A small image classifier, trained from scratch.
Model: 0.502M parameters, 32-pixel images, arch mobilenet_v2, depths [2, 2, 4, 2], widths [24, 40, 72, 128].
Training: adamw at rate 0.0012, 14300 steps, batches of 128, held-out accuracy 100%.
Data: trained on made-up ball-and-stick molecule models, 195000 training examples, 9.4 epochs.
Rows from block 6, named by matrix and row number. Each number is 500 + 40 x the weight over its row's rms, rounded and kept within 0 to 999. All counts start at 0. Numbers have three digits each. After the name is the row's rms in percent of the matrix's.
# convs0: expand pointwise conv (model.blocks.6.convs.0.weight, 288x72x1x1, standardized in use), inputs 0-71
convs0.98 106:402473512486479501467477509557483481507502470530526518466503437481495459490469496543552530570467468505466452515575531483557450492546503544477514471569528540459514454490518595521520463480563527480585464490448470609510
convs0.99 096:440563466508602499508531519474466413489496420414512509481510512487510493489538439511465544507430550462531491458503500542493456471563533523449526485467434516554465568582524512496536525510477495553505507579547485504512
convs0.100 099:477481477472492542472467524531492473478472477603475500465526481490501507570411533495516511515441537553536520522472507440527473471525470533364465520521460522435475494556587487549523469482470471539565546557464478487483
convs0.101 105:429483452450548557451506572522504497564594547469442476564468435455421510437519476508501530435444537492454464529494482498511544488501523479547517522485558561573505527489460493494481527508515486415526528508517535489522
convs0.102 111:444473393448536482571499432506471464528508527477512487558548433502479572491535478484435533422461454418519553469525547481479478497554492504535520520507515468502471580520498521513468441517506500447469516498587486506449
convs0.103 095:537509507548540483430464543497461481465512429488489474475515534548542589526511487472418517489482548470525505460468535476508463600477458497420485427529466448470541516526519492465580471459498486509507568522578486546448
convs0.104 099:512547486532549521527500395506508457502499446434453500440529503534554543473496438484467538493449477491510541520450466522552520495549540491485506546408479572550483516577560487574478559482494521560513487551528435506499
convs0.105 092:439487506597460568466529501469514456515466534477556486530490434460452486532466510487578565492475507489472500459430465522523459466555505513566508514498503566593475507467459524528433490486485504525492421494509419497564
convs0.106 099:494567490542615520509518477470494550441452502464622530478459465475550508490560471425461547515536541473488524513536507476461549503534538503471513516445541512529530503563564480503456516543497486492544419495551547485499
convs0.107 099:406472441502499474479461560531564520498546564491478501535463438442503561504549461467496458482511490467504541545504478488530512506543484441489581590496526493486418536510426559465455490483527503534446568502505548489453
convs0.108 101:483487458504508478512502489514475439491566481519500475511548459515426502480508525569457426534506466472479434567484520544492454465533495515515592471498487535531421452487511552528461563592498562472504550554467445473422
convs0.109 101:468467522456446500450454505524458480378509527514491534435507469485510518505463535512585479525449524485510439534495486508600480599490476470494497467531483475453534485486531496477579533486573480554581443501491507536521
convs0.110 098:524515498496490492456536520516517496541554488553492463429523527510511503507509541463557477484494421618501458501523528564517450485458424495401537523559552465497507488474558512508557503443490441436543522520417512493456
convs0.111 097:491489505495525443481597511478483547487514474507426516531480429517467467500448434462474447490431500506578533506486488521437429455463508431504471576532489474566415507549450541451507503505562499491546488467554527475493
convs0.112 100:525513492482504445496545555543506527461461489533516507455524515559491524518504446533451520523466523514430462487543492494518535497418565469459505497442551542493506476546495489487511534520438438428609463463462591429436
convs0.113 095:454463525491394457477500481579520451478525495522512562504535425512470494510518512465528500552454476466498446544429465527541423490538507528466505515529437486504501500531477580505546518455599489489448458544473513583473
convs0.114 096:486518455493461489506498583573523471571503559473447590570517438456401528482487494507483523543521439549509499471531537490486387526480477493489549444528532453457476539522470494439506474484497509468519548513474459543494
convs0.115 101:376488559494519543491506538505534395543525492502493524535499386467450514522454483465538571526462455480513483489476517541484448495470538551515513457504438558505490502521473566486515462443545467505501476521461477568541
convs0.116 103:472527456531443477491498490576536561513492551514502555418478481529520483493462518535534481488500479527389480487537410522529495467485489465447550469598475503535503443460458526563508501540454483515527486415432457507473
convs0.117 103:497435503483484493460457472566497444492555517529486501531504492462493490563458482528522479536470479511570510553478559483538440600538481558561462473502470440415564544397534513499496539483526583498485499502527538512533
convs0.118 098:491498475510512497506406546474535517530489512499444534545518554511443599503524499507524561519521445490474447489581551478475474540481459520473490412494499539420532550532503480433539445458481518485519472532482520606545
convs0.119 103:466497466498452452491467557508484476570518501572508496499552453452486500539515466528493467528450434484554543510531461457559523570571474437565561479535460546490436570544489566484479459486525498518485535586543462500489
convs0.120 100:503602513483491494453482490564458435500504518473526521493438490455477471494515527457476536500520494552495488487527544525598435519438553510514477503550571487512541542440525519515535431472512469515579394510482424512522
convs0.121 100:520598482578531494500462506462461576459503483519518501482501529486559435472492470467518491569411520490501410499484572484490479481519485587480380512500501523551520442575497540521490471528502494503551456504518507506522
convs0.122 099:529483535552547573494481461482510506538530478508490422457490507478518509465448491459459638501516400501506504415535502438492512523499500479512479496473482542493548524564550551504507452380463502508511469537486527526508
convs0.123 100:587547444500485470520462517518416517535468555592563582532505509565546535492542511521528477437456490473436463479539476459553508488426486454505546501491510459456520496454468464501541426506489461492509524436460498496461
convs0.124 104:491500565502501503489470520491530532455460519439538507448512524549545474512486500576527559493528467474447426393511472517563474450475581445430494448543492492501593576502463474467497471459443457529517507467500480535492
convs0.125 091:511505536497445525546526513505495570489482564508440532425423488492495454469481501475496510555417513490414501510525481467504555576474549464497445504513559551479544500516464494575589535518518510553494452484504437527431
convs0.126 104:466494513441482500483528532552467435507520522528496570520419425452394465515503471557443493536468496489521436549481491534474402536558491547560523492538465489490503473518494534421522492533535515428514509532544452518487
convs0.127 100:568492480486480478503484535466443494487430520430503503424542590530519475458518492508482474532453510521498539522569482444534585518419541420500497529451557547447497454528517471527535509506518435491518565493470477439449
convs0.128 096:512498536538462540540543538521417465425490489475513494460478482526483467517467504594566507564514424496380523528490468494531450481473505549473516538503503550499521497463599467532543453490580458485507457502471498545481
convs0.129 102:585568500415455485490510564566517499560500522492461533514431528516466425506440588505510514522547486510463482518526495512495482476457505458493453509481506483451435512457524485522601514500531515426528575461517574500494
convs0.130 103:557503519445504536490488576593502525509529484512516505469523485532548526530513495519586457495460487570445481508530559495538496453428434508453482519612510510440520422472475499522509514444421454488498457463470484546506
convs0.131 098:440528471494449459495480506458480535534528561523555541536505419492468465532560481538501481506474444486486561509546487454556500467501486377509592467548535528514412537495461537483461487577502515504456506447482502468538
convs0.132 099:507451542553517526477463483502498489461538408447441463516451567458517513456512577507508527506525560485512542491461575488507481494487516537448397449444455511471509467500518498480525418477481514561561559495557534506561
convs0.133 104:446510516482528495410497517504524415531472524446596510434525417511531468550469487536563532546547496571501461473475504522538461458486470542479503446500483484533532458456529498449475526464541488474617489512488478552488
convs0.134 099:522510483493536513552464507487471469513495501497467408479500545462549478483492446438489517567471468397529564477525523484555501481502555515471439479455473583498501574569549570516547416482488443483461450466506510477474
convs0.135 093:505509513510502442509460423514556558493540529543608489512539462556536434536481431467538444499456480448496533522526502490532471475480511453443532516576495498500463465515478543598443502544427523551511527449460503477521
convs0.136 098:530512532563504556488483475431474441566592439461463444517555557525476509483490461488527503533443507496534479455466520534516540545514486523510431514414421594513497531515578549540510513470490503522450489537524470518534
convs0.137 105:442394491502503525539486426497444506461578487531469479527519503482541518526544495497536504452529493461486437448482598474495477496535484490548544599498501524519517524467425520562420458507512523465413491497554503497496
convs0.138 096:598496467499463493484523456487444466460434508549506544460479507501502472485471538585540485449460548479455479547461467491596551531474522531446517565508505528490570448465552466490503554516499530490547437472463439505435
convs0.139 095:538516431473439467528541523558474514528548547587441578552486488477451510475465501564427495441483492552554502518488482556462518591512436402539516469499493452514497478481465514465444495522478524467493524538538518471497
convs0.140 095:561523498543457472451498460518468490477531526566446424361552511515538501452487518467510417512465444520522485570452486521566508502502500509466472564538473513477531442546493463515469512468471469470471466498432438528493
convs0.141 101:456509492518524468483449528499543481577494500452463479501558480548477477612447511518496486416510479544562572539552482453558458508514503489425534425497455525532484536561504516499508515548529491533430537567504499444535
convs0.142 100:576542563428454505470492485516486533483479537446451485529464491498489458478376490458491480504441600510529491506459520564520477526467484472502502503503468463471507523590537510518523517485509427539622516501531507517461
convs0.143 098:476519530531502489507479535483513507457482494497540451478434496534513517483498562509653532526547523584403506500570502486576496479502516560456462477563551506473552489456480529477502492500469525525532474470435455563519
convs0.144 106:500559510531471514470522543473517523467393530547547579476473499571490512538500507491513546472556484495447452520541524557469509522496513483518523479577497405465554564493410423481463525476545507476479452458501506519439
convs0.145 100:517588600495489503475528472483529484502458516484485517408434520497517429444462499531503560526441493464444499526487423561613532491494553475510523464494492499483506479529546504479557539467534492560496459512469502458428
convs0.146 098:481533531559512517506496551411426491467483486444464507475482539510551485425524513492479598481462475464451508509501412519553513461522554485485484444449536496494491558489496467431540468456554504485496455561582551458472
convs0.147 098:577516529474438475530505563543489545537482516477472502510507531522538523557444534475551427503505543458523450477559596502549533495408465440504446507484513470424556472476533502563529510525478471470570532474509565496488
convs0.148 101:511581548519475475456468467468486490493421529461519519471562483489556518523414535495572545595495405485452484531541486436520499463455575472508490534516542523463461481572496505463507521466526439457485481477460502552483
convs0.149 102:492532462517512528471543484475475536462432520484445514488426462516409517538532541545535505436537644496478490582483432521482560548507514496524604476508493479504541481480497524502490523514486501474511442565504466472519
convs0.150 099:496476442505468536483514466458502570500530473511530502527462461430493437441522604424418478530508502440537543540508465466499512470530476466531491593526502507458457455569509568457525485537556503540462464522537532470533
convs0.151 097:469506496540492577455447468498586462535437563457532472558453465543483480485554478500525548535444552504495422453566489507454461481561505493537525478464511465543479526509518496486530375497559550498511471539511490469484
convs0.152 103:565528494477504464490477474507529579462442549531537510449513545580519408434493474538514460483504474506495518575552460453570493523455521411526529487512493534472484502471531549532530526503477524488508565515447426416486
convs0.153 103:513503525473564524502472440548480476439465439390456502467519523543525500478457456513445509515436541487504502529501498472481486518518611504524485458443474529569477546492520508447458495547532446542514433605519475493468
convs0.154 098:500477513472430506510579497484501496524515579528422580504488432492505441484461562549442477533460536478513533555474463518507528485519503472586536550536495561523459509593484537487478529494531466524484525502484513387470
convs0.155 096:448519433471514433528535476457504515481516550555561549462488480500543420469567492528523446499542510473503488521552457419535537429548527499524522495521552565505523452463511530551417504571472490533460499483445453448501
convs0.156 099:502491594480480524466411526460455571453454575510536558534492540525535503473468438473564538540541475440533496494483536490477493547557510584494461485465525509493576542532550548487500473473472452489518446506510574515482
convs0.157 102:486546551410441475478482468591533457492522480456483525504462488462503532508475502495540489568469480556408400521487499535514497472444483574494535509507512479426528428421526478472547474468492508473541467471454471520455
convs0.158 098:374563538491523476512526516457508498462514528443547421499426459482563482436504453513485551506478587537481465537528484517541464488530506533431524472460540573546507473554556504506489501489444469538501467508506449550501
convs0.159 097:457552560468526502514483508453456479563515481476482472505448517498523514461503498496594611463479545457471490486480455518504459532514538521510513518420512585587507533524528554443502515548467544547478504520577438528558
convs0.160 104:473484494516457517542509499515481487472516526516581515448477481505570467526539515492525511524488436565397484486552483456530525472499537494434493498485610483466590436458589570479531508486518431467499453478442487503499
convs0.161 096:512476535484473526450506512523476468508496546491506521470400506500478523475433645554554500467499542528462478527482461575547535525411439520517499537492497450466543450450515462455521530501545508465545483470503566464478
convs0.162 103:509530447565482492521466489498496567480516499523467473521492548519405492456468527540546537442559492436539470365469510480456489504505484497479449534454521504485568526474531528500530511557407536489547470451491528539563
convs0.163 096:557525527468501428475465519470437464507447464494474492471538497558512496499491522497442533515398515586515488504525454474590543525477544454466496456492542552536496431517556508488563479484506449462518499547449410534450
convs0.164 100:444554549491515446590460508480482511469522504449538462496443450533505530465483508532470582532480564472479469460474408542499503453539535496467441451512467554507459509529441529561533490538517468486557513595532507508439
convs0.165 106:541521505506448535467605483522507527455480522543483525480450474508525495473428540510469469515458488490545536640464459509522495523469491453516532580554489521507454496535436508492496605541546450483498514550559508483478
convs0.166 099:475520562449493511440431483581495462515506513525531534493492491493492463503497517515584545604479480521459439504530521486553454519442544541466487415518486503464496496517555571439552473494525465479567476494442447571519
convs0.167 094:471514498550599519498463482440497486507542518429504463540453530499505525494494499544565525532509428463561439404493525530471486526539519518412540540490510525569485595506524513464478474475513492530430535506539485482581
convs0.168 104:511479485484498446474457506508476513467459472540542488472510417506483426513454552485526526540467488486486525547507476528569490534387525498475493495561528579508474413498498588502506505469540437482560452481409456549480
convs0.169 104:486501502504490519537531539435502613472443455530555533488478574514551460457534476461497542548503472498502390431564525489430489501487485569489452474485568513506495466554508487430491478513492503452525539439520516493557
convs0.170 105:540528481487503512520522465470478493503481490523535482397533496554540505497521468509482507463399493566475529489594457507521433497549548455526520469500384522557488461438545541481488505519472536496557487574543437461513
convs0.171 103:414531511465487495415519466535442484560509512507476437497496500533504482498433614569548517496466480470455539498519480465499471528469469514523487556503554530528564466502540507516577498451590498430525546457474505541466
convs0.172 106:449529508522555513485439538488488430445509431444477545555490534530462473558578512506490513524548586480527458485495544511392454565549499562482465521457458467509499482517523470500511441504494528536497443475557524523563
convs0.173 105:443493452472510481530478484474410511528581495491496513607552494484471477506587489501454494490448491422643506498476529473494439487502484480520516491503501499525457491555534580483452503562513496511511523565546501497522
convs0.174 105:460546485478539507514522442479513491498513565413488459508491538469539524434475512540475640504474548500507545485501488581520562535610541439526481474443518506491464562484488499478529507434542501528491465547517498518521
convs0.175 103:510516488485514432489454519513522515471513488535573518484547501504543500570545513497459531541461489536441509508549558397548508485484554498484495465479519525544518423534599532549530466477474441505581448488411446528482
convs0.176 096:455515496493539527509548548500520481451508453508534444494438556475538492481551396517491551464495564486458470489515436505427533465511490511493515456386574586524514494558563500512518544510490443507535545525551516494521
convs0.177 102:542504541470472513477413521478449528507539514537582519509558508557494524506486466547500477517432438519544475411552474526490476530551428541460460513510549464496498512536504495496541399449465447531498531533523517560419
convs0.178 101:586480482429477520492461536541512548488435571476482534525544512571529536498497509500527470479524491509474476422575476478508539537503463451518502494480517430434524513446445463520562444585529540462562543436508504505451
convs0.179 102:500500597519500499480513486474518427511511453480490463456466519472539469488460503536520543517430537514465415489452427557567536557475511559473441507497480499527507491469585471488595494507505460489507425531415527518452
convs0.180 097:543509528503483455537513464496492554469519504458512421482454549494525493460451514512537473552594499487509505424512497439487508528521517515478431472498476411417510531486497519497511482532485589504424477374498565499522
convs0.181 107:479518465459499484475442504549500506510501531510526505503450541558461485463460558518579497498512499560472518499570513457610540481462525533486500445526564546469516422427529555544545502483478454505545504458402463557486
convs0.182 101:498468517518527545483450453463470575495513511545514454512534443477525510469464495482414494523525480433533540524578492447491466482561509501478473422542554553462491533524558523548481416515406512533534565510484532544558
convs0.183 098:444499529491528530471465449500477455478517495474509518540505499513472498504418546544648483501514499516493470485472530523514434504454476575481474472578496519494499418447517512446577492476558523530484505464430506590471
convs0.184 100:498511485503527482538515452533461483516557484505480442411530513509525502524432498494499508487364487515563520503466476491571484515480495545479490596433436552522493518517561493559550457475428541562483491517522466520444
convs0.185 097:508516482521495492487505473483535488498475469528476430465545546546552572514510493464399554483386520548533539498491491547507549505521466527449500513494492561532473508554491455508549533514527453545534511606561452487420
convs0.186 097:458503491577516489515532521532518490514511479422518477433542523473571542525467506494465501553543553567537514453485432536486563494539505444468486515428463442593502508427447438533491508554512433564519509474463497484524
convs0.187 100:475494471503500532526424498580442455530493501516477489492566516502467518503470517502546523505469466526506476437539587484574500587523412505478517426565498532460510454529495476505556483461466467460514564441514466537407
convs0.188 098:490500527548528560531440502502500423462542474483510488535470573581560562482514530450563464496545443538499520457539467523559500525549510445491449513458480472497470467472514504517484512432418461576416456456479491473490
convs0.189 097:491507445495474476511604487525492538397463503540499563445465502576433538512551544507491449431520483518499470559534493451534589490558450513480507476433488503581489536494513516513483515539443522464545525457524481492475
convs0.190 106:442456479463522474544524525467508544531526544566498485581462464411437502463452530455462460511512526446468432555442518535471453511525451466487497517569536504524470465515443529464516464496522509405531490484547573474539
convs0.191 092:529517478546501566499423512493515496533529540501434484534499448489505459551425510467452600456452512441484562407492516500449516509544493479511465486456471544550400538499456556508540529492487508492465470542557512548534
convs0.192 097:573489527563460495485486470541547529474463448487562492477582460457522550576540433393465545559507473514457529512511580508463559486472538552487459486518405507550494492515531527518462508463503454520523494481465519502483
convs0.193 096:491524518522488476488409492559512518502495520548440470419509465473476537468520554523533486485466475497412480501513564515509430514513556511461459515482533499525581470543507544450527519486570389494543472526449475589467
convs0.194 105:481487491397491493542562533565456534520526530540463567497442407433489471464486540488501506493477532475443437459488449529463486533500443480509508527549521498452513532554454545497522533485467461389536448504516557487499
convs0.195 107:529534510497474494494481502526523533544510522527473547439516565472504495441410582572586521448479442502481507489498452449521534549440469483505471480542497523444567530436521478527565478433550478429503538514495457554469
convs0.196 104:518506494470448482443567531488395510467482527528538531558498474465451426480489483506508457511504477520527534611510509495516521491487517502509561515496475520489452506544547524471456536497584547452498566557485431387500
convs0.197 106:588532544501436485480491465477520603533500535570484458495509463515498458475520467522437451549468459544555594518471475553552502432462451514537497493568507507473483515521502556544456430494459470490453558484461508478498
convs0.198 096:441486510448539506536514539468440470486537466434540464505491569435503482479569501505552543565507521436495509496514500451545433476508533493527505462478521556498467457527530596452470531560477443442482529483540484529602
convs0.199 100:483468483437457471491527499567517422515510509502525577541523401460434489565527434508489409512511478497532540554484479504490472470481464493535594502472444475478449553451472523502455505548510535515553490526554471476439
convs0.200 105:503560532516463493490491513504424524432408507491566494491518516478590503514544457470483571555540459474463504515568517471478510454518570468488514500454573547531527532552573499494462532478464439483594464498467525481521
convs0.201 103:482503553479462506456471575569513462490507515546499542519488489434471489482488521557555532541503474551438465506527505515542457542430476578472503443550521512489556441498530529497570477456503486496556459468397474592500
convs0.202 103:573498499473504485522494515480516507522464501470473511437499518526447461435521458507523515476525465511480464544526399478502546540475597499488504557436486557578469486480541453549492603541522487440552493512450481421453
convs0.203 097:541487449458474577527477515443539539523452500550550559518464568528483492482534521513551528417520479507449487427553495483552523544469524500497454494475534488426615478411507435510493460495461506482512477453484466466493
convs0.204 104:465484494465436521494500531517487537546579531542517556541535486468401496542486507548469546508466519438512529523420460543471460537528402489551522516521438559571448507575472531458529479478440507503512489545540491504480
convs0.205 094:472461522564405491405510555550512471482474527488520605467493478494427496562485437516602494444494518494508489493494515521469427510519486503513523460499527430559512502515448461481473527448492510581478517505468530538461
convs0.206 103:469512444460529497493434477484494491538601508465492471526460496504516529431517474482470535471417513430521483456467542522458475535523504508532529477503516564527452534608479569545490416487486439508510498514591538456543
convs0.207 105:528509418462483511523443488593506529503541464554501491465580516475522524527536521535543420515492475524507513487553551449553456536453437453487471563531491475443490482432481512582548474479422534521504472491461446538483
convs0.208 099:565446482505492573546470473533495423485447514463393539421524539485485493482496501565531497457430487494457470523478476479608486551493492496432494452483493532447546514545525513501571493516495539475525463516446458551487
convs0.209 096:506529504409425494490478559540506543482442533461466524523497535493458523447474576567524473496505502502416435443548471554542527595476489478496481465496498450434538534507495478451586511460520533444546481488480500511465
convs0.210 099:492538542436444522471559564510469433539473497485438551500486485515423441541473559609529407520506509505470448556468492495501523539495509487515529444584499516490558465517511495468497531546537540467506540546499449496452
convs0.211 097:526510495448467462451472550598456464468502535529428558504451552524427460520459586580471425522466471549528495505475563463464501529455459548569522500469519472491484462495507496478511560520483476490517557452486459479466
convs0.212 099:492493495439466518496478591516494508528496568551468590573488437426416551493470463516438481510510481480525490531486501500413479522522499477571575488491499470454450514512456517404504484508576509489497542543539487492500
convs0.213 102:496493537498461495521482580534560471567591554516486592554457396465482502517480476490494490549524508522479528469502495530531461537509425472472508458559511479503469577480423597496516452495514522504513467505541468541532
convs0.214 100:566457540520463490462516451504546518557442520532501516479538490470507470508465585468533416454469530512495510567499486562558541436480500443487488529556555460526511457463484466511489545473484516443457469426488498387464
convs0.215 101:508491434578508518482498433498451502453454545489551564517495516578500473542488515482546502479497549490453519478478438460546580522554502526471479526448534437522512458440499496506451497517442556503527402440519443477436
convs0.216 094:489492455451481538491549505488510515434554516455463537489451405546482496393458507507497518527509503532496462533435476497443472575480494444522484583519516580523442478572481532470532550518506446498547504496577487511535
convs0.217 099:540537498436440439451488548540526631521505538479455492473510534504464490517406569535483519511515459543433542480556531503477479493478504513483481554550501450469504499518440540472511530510529527447547571460500569537511
convs0.218 095:466514488468495462478470502503463490491477465526484500449576536527508544492566598494527421467514459552460472514509512440527453573443494434497501513532474507476477430452542542565527517503530451441548511588475431541466
convs0.219 097:560539490521458602543535465444484496593541447522450524526566491466471487523462506400494541450503484441492464499479537530458475512475482491508515564498484475440516595492463506529546526443490511495518475509417552486528
convs0.220 104:492550419421511489565554532468442459547573419520499492497405506563497558510562556490503489542545494474484441500479556425499453512536506484453468541498538517569436445496532503501481509493483506489464513499458483536528
convs0.221 097:496472525585482547454532525441546514446382522456528547503506505494477541520526426488568577492551491533425480436540519491490521481534513490504465546451570533526568577535509471481490497448454488525499492463497504459507
convs0.222 101:493539523431508477473443494545467518484445466526512471517503539518512495520528516512540515529496457513462455504597472385623506500484522494469536462549552532440548494525489546503537493461465457503549496504391489558478
convs0.223 099:504452533499423501385469572551435442470488602511490541518503507481489509510503503479512513556519463476475525467540505477507468579518485471537493461449478466453525509512462510486532443511583493458437548493591492502444
convs0.224 091:490479461570504504508438487509525502440516466555570450436587514456512528550496475466539429582470518465568487544500559514495449506498474485452485538550503461500461468518486512557442467506511493549478448406501558506548
convs0.225 099:529489415529503412516504460449511477516535443536467432560491541529476479519516496498471473510519517523568558583424549506476520481520518478485454512489424469541451447518490600512477503534485565465514580470462514535531
convs0.226 103:513522533470456454502440471494492484524504460485515499475571543516533506510476491519467497514454459576494506522561533486490504507412528512449479462509550566556496411514605503510567527438497523497525500504404458587442
convs0.227 097:432469507515474515477437540557476477527496487545513542491554443507517488484472495487570521547482466549454465508550537456519463514453468522477520438608553526474482474498513523500531503463538439526568480470432450624499
convs0.228 097:565529523487536492544472523498448551511463507453458521521488597549457473449472485519523496438595513495474478422553498449517551530495464443502471478468492427422488561486483473490481520528505509437524560522562566450495
convs0.229 101:476494471515528588502528507503509521433474494455511459478546548538488477523552473480546501590533454431554497444513521460433511485548501554478408510464512459472476468539507466552497464522477482486544449452504555520616
convs0.230 110:513503517480478514543555529498437458503460524568389498478496504495474469508460505512469419496456488504485467651481435531451551513499502491507491537553514478488449449486553440485519582510556443493516476512502473496458
convs0.231 102:447562578539507475491499461486502474543447492450526513423552543489460456537492533538594485509534480520490504564488470507559523506545524482530543460472422505525511499458488424503467517557485556563466527534480430430441
convs0.232 105:515496498450501447513544478495420481478452562516451552513476457532475471472458549555390454531481530499487488555482467540488558470463536430577522534487505460526510456483514510473466588547559516490550518489526484417468
convs0.233 099:520570485485494498493516490567537553511503547521460501485494517556531476469417519506454426535442529559519508519521410487547588501465466391521487563571534480460474436481468500548525502526508485565474541464491529479482
convs0.234 091:450555546487556569450525520461510495438455458426564534462472537468520532544550508510520519497540506500427485450550533502451538458488553509494468448445451496454566492442496508479527479482441498540546445490462547548573
convs0.235 098:487517540508524507509552446480547597475454472444616506502478484485556511495545405447450551512544556527478499514542547501466524421534592488468472524503513498542513457503472473499452491471476485486531450441513518438503
convs0.236 100:428489483500536514489494547440437575454490480510605475502504545466522473491493466502443545556574503464463466519626516431496513459555562519460482481503559533498537527556551500495505481487490466482540498496445450479483
convs0.237 095:439442566486529434503492538490430481490506498432461472547534546512535490539572565495546552482510467507553433450463462458494486489494576550523478423473506527517523581577517531472555456515527501493476572484509478525489
convs0.238 098:521511433435474481498452479592521552506532539541520476437573521523495464496480525531588466520536475563456520477551529461585459507492462518477495565542445472414489509460495549558489505486469500539531552491448475530461
convs0.239 099:554541415470444506502462485553549544565549489494508496464470514532489496515461493457604457506508435478420567493514541473593489474533497473488503494476511507480442524481483471549487521452420517537474469433451514562462
convs0.240 095:527457534480499538482453536504401499476491521490445544547571583544511526480541542510585484529549498462478495473525520475489452566543512514498544412502454504521529528517524551444572428481503482521467503545508479589461
convs0.241 098:480468521553549497595530412484479421531514412460558514463533478518450494511566500482488478539499510480549491572514491524475503416559510569512516545415450506553517499517554471514515540505520509523432502541451518505495
convs0.242 097:469551480482491498488470463553478503510538568528463476498478488495490507439453575456498567467517469510496477467491504496498512584554487461522456509518535453416480543478519598404567484451566463457501489501508606509497
convs0.243 107:518513556504488497485469478510510464480515479425444476445512556510543481424483472508454549462407515480433494477516373497526540545517587435471471511481525614506551510541522522513516526497498451500497467506513444499499
convs0.244 103:470480498480516527519464507472498523496542513532526549569505436439495528509586484502504454503565495477517412424556621454474446478569466479506504474490517491478507518530494524476465406550489490408496535462508519517544
convs0.245 107:486511523491454548462465521420523517504406503470568525493557519498519527542557478483511489523524451531490522515628531421489453511490546533487468488472528497494581536544507543532507494465506429533553521436416502526529
convs0.246 106:434523551567515560471423547504550508539477468459537531470484435528502468469495488534496541529461553518444486510488507515466468507488549576474472364489445460535553524509584473522567522460505505542494478512491524541521
convs0.247 102:472474520483426443425493636541419500538537560490455608511498478475471490500499507493509509561450515529575483445511498510504504531496424544511506451517473453482528479566510546445522523481520498513531534495540486493532
convs0.248 101:477539497537499488514501484561490489482570455556506566439524495511538524550512567484561484505470500600404500495555552507594530508450472567494503509573530485498518413461510517525509516462528534552462457518467445509490
convs0.249 096:494522546505454504456495583487477474547488510522510465466527536500525575526483577554581499485563478457472498461539465507481519551438484494497475471539433537510551437477486451482571470466449537422475563489433545557482
convs0.250 098:562500477466560454550514474501498520519525615555473523589518522528491525517556461478382441497489503510515513493531475555502608452465507444509501511572525554545480478497492512477495487539475457477495510438489547469477
convs0.251 107:502532523502439475476472512607545537536500508541539526430524457486525473500461526552570540546516472558431495521509488513598515490409487545505517458563501510505533434472512536487481511489485482483522469449389465537517
convs0.252 105:562504495440459512511550501490517531480531523560482544488455527501475488497461588546454465476539517493438461575446479555508515498444501432502501582502456460542503504495470472484471564569544567438516513504509510391461
convs0.253 091:499487533520461521522453486469506468430524458483481407505554531507538475558483604513515453544427562492524492562463511529552484566461490496490387543545491530590457462510466542514504453480503468484502474504546498495530
convs0.254 096:500505539465511493589492440432452507444547423467470493537492478517485532480552548525581436511521551492527407567475515505479435500551550494547498535460477510534483519477495525494460466530479589576471457540534502473517
convs0.255 105:591526538427495534607481510480550489468396475516570553492503510527498529530500541501466503452448564521493498592542480504547572519529547497526543514474471511533468445510530441450503543530488525493500536492484543448509
convs0.256 091:497583526490451540535499488443524535509536509483502394523458568477494516515449535482492451501540484516506504514479479537454466519442533492499491578520430542487443522400494548537514525470482484417510505472453450599539
convs0.257 101:535493446501558463491581521411496556509461542528517464498458488498564394503533502504522466497560509533539487551485490488485517431466422443520492494471505492456482489424532482544449480573496481452510583448473499473545
convs0.258 102:584503517396468475536532499542466562471468572526472504482520528514470510447473574511501451536507510563538490541498489496491492538490451477556489483449474412463529470508505455510531566576571533443533552536499453490453
convs0.259 102:526472464446464484547574485472499514493489546536484538511472421483400532503517503519464440483509520455504483585447461539455504446537538418589554549485476518521450513475448495491458537531547546470464515539524477434480
convs0.260 099:449474463473422502533521593524556454459459510543497529480441443517437474525422445581455520485541498481496460507482539530503478513535467516502476501481514562536517468469495512475424512486562607508470493510435545515551
convs0.261 102:467539465554529521503532461454503448473490483450508484495488535404623529446455491467472531515488549482526519493486546494536545484529499507386549541470524527543436522537552468516585511478513475537453490572512496539488
convs0.262 102:502477556395442474501518538495470464463490535505504554520448404478456456491496518583487448538467546463535455589449488543493435501534505468537515505515447486475469450547492574452503520503593488490514504528507480500458
convs0.263 104:487506513509456517497560512509487416468463521486534490478467423508509501500512520472504556528456495508445514547583495551468474522493491486376516462546599525495560518537492472519560529461485438527494455477530412581489
convs0.264 100:567515471398503488535580544533500560497489575537520484522518472493544514512541457501526485426488542501523470468477522533529476526460528384571550452489515448459549492499449488494456504502520511454561558459471434505492
convs0.265 098:557530518437483496531446470568479543472496541543441489501520607531490468434450498540526483498456498521486508481543478501546528556381463408521451477500529509458566512484524504496524494535549500499561488541484442477447
convs0.266 101:487430543521498559515505506489472455490487499497500505508444428414461455459539584553529424506493511495548484565455498582426481419480484497476460541510459479507417502500546538468536521543588526502479490501476515505546
convs0.267 099:551451483512442466489486455546514486490411481511460492475558466594482531515440498504417457475443477529519542582471466492519495530489532484501585480549476523566482521539477476507461574561526498511478536577513443478462
convs0.268 098:521496456462478460550554489498503477471436528527462543584545501550453560553537496512420435428493453496527563536475485516479540484496534458561567532503476536496490508472443461469472536573522585492473543518503452477449
convs0.269 102:497430521533507502554531488532457469452466497522502517481520478559486535502512523567442420445534565487506464545498503535513443434555526530564535544532519413559543503498463467526443586534543529457531508548441460486485
convs0.270 102:436445531537492502564518469465499536496491474537522529504473447487443516554442453500545451486520524524492497513459497456536539512507520505614534491553501491487475495451430469511481512545607571476433533553503504444413
convs0.271 101:544525514474523422490525383489463511495487493452453434484564547539526490508496543513521520479410480442526526530431458516541524511539558511531474547467454607513482534503557535513463523527467525477490524581493461477482
convs0.272 094:520508479499525525509532383495492433528580483427472443468528494529561491465461499512498558456374520477466497498445441561512519538546496522474547520495477534538511552505531524557553510473504512511439490582513506474493
convs0.273 093:544501519455461489524551500474453502468459542509452562546456488499426501493490579580465454491545557500498466562432498566452486501503512461578518540463462454522496491473479496463454547582545571460532525529516488440470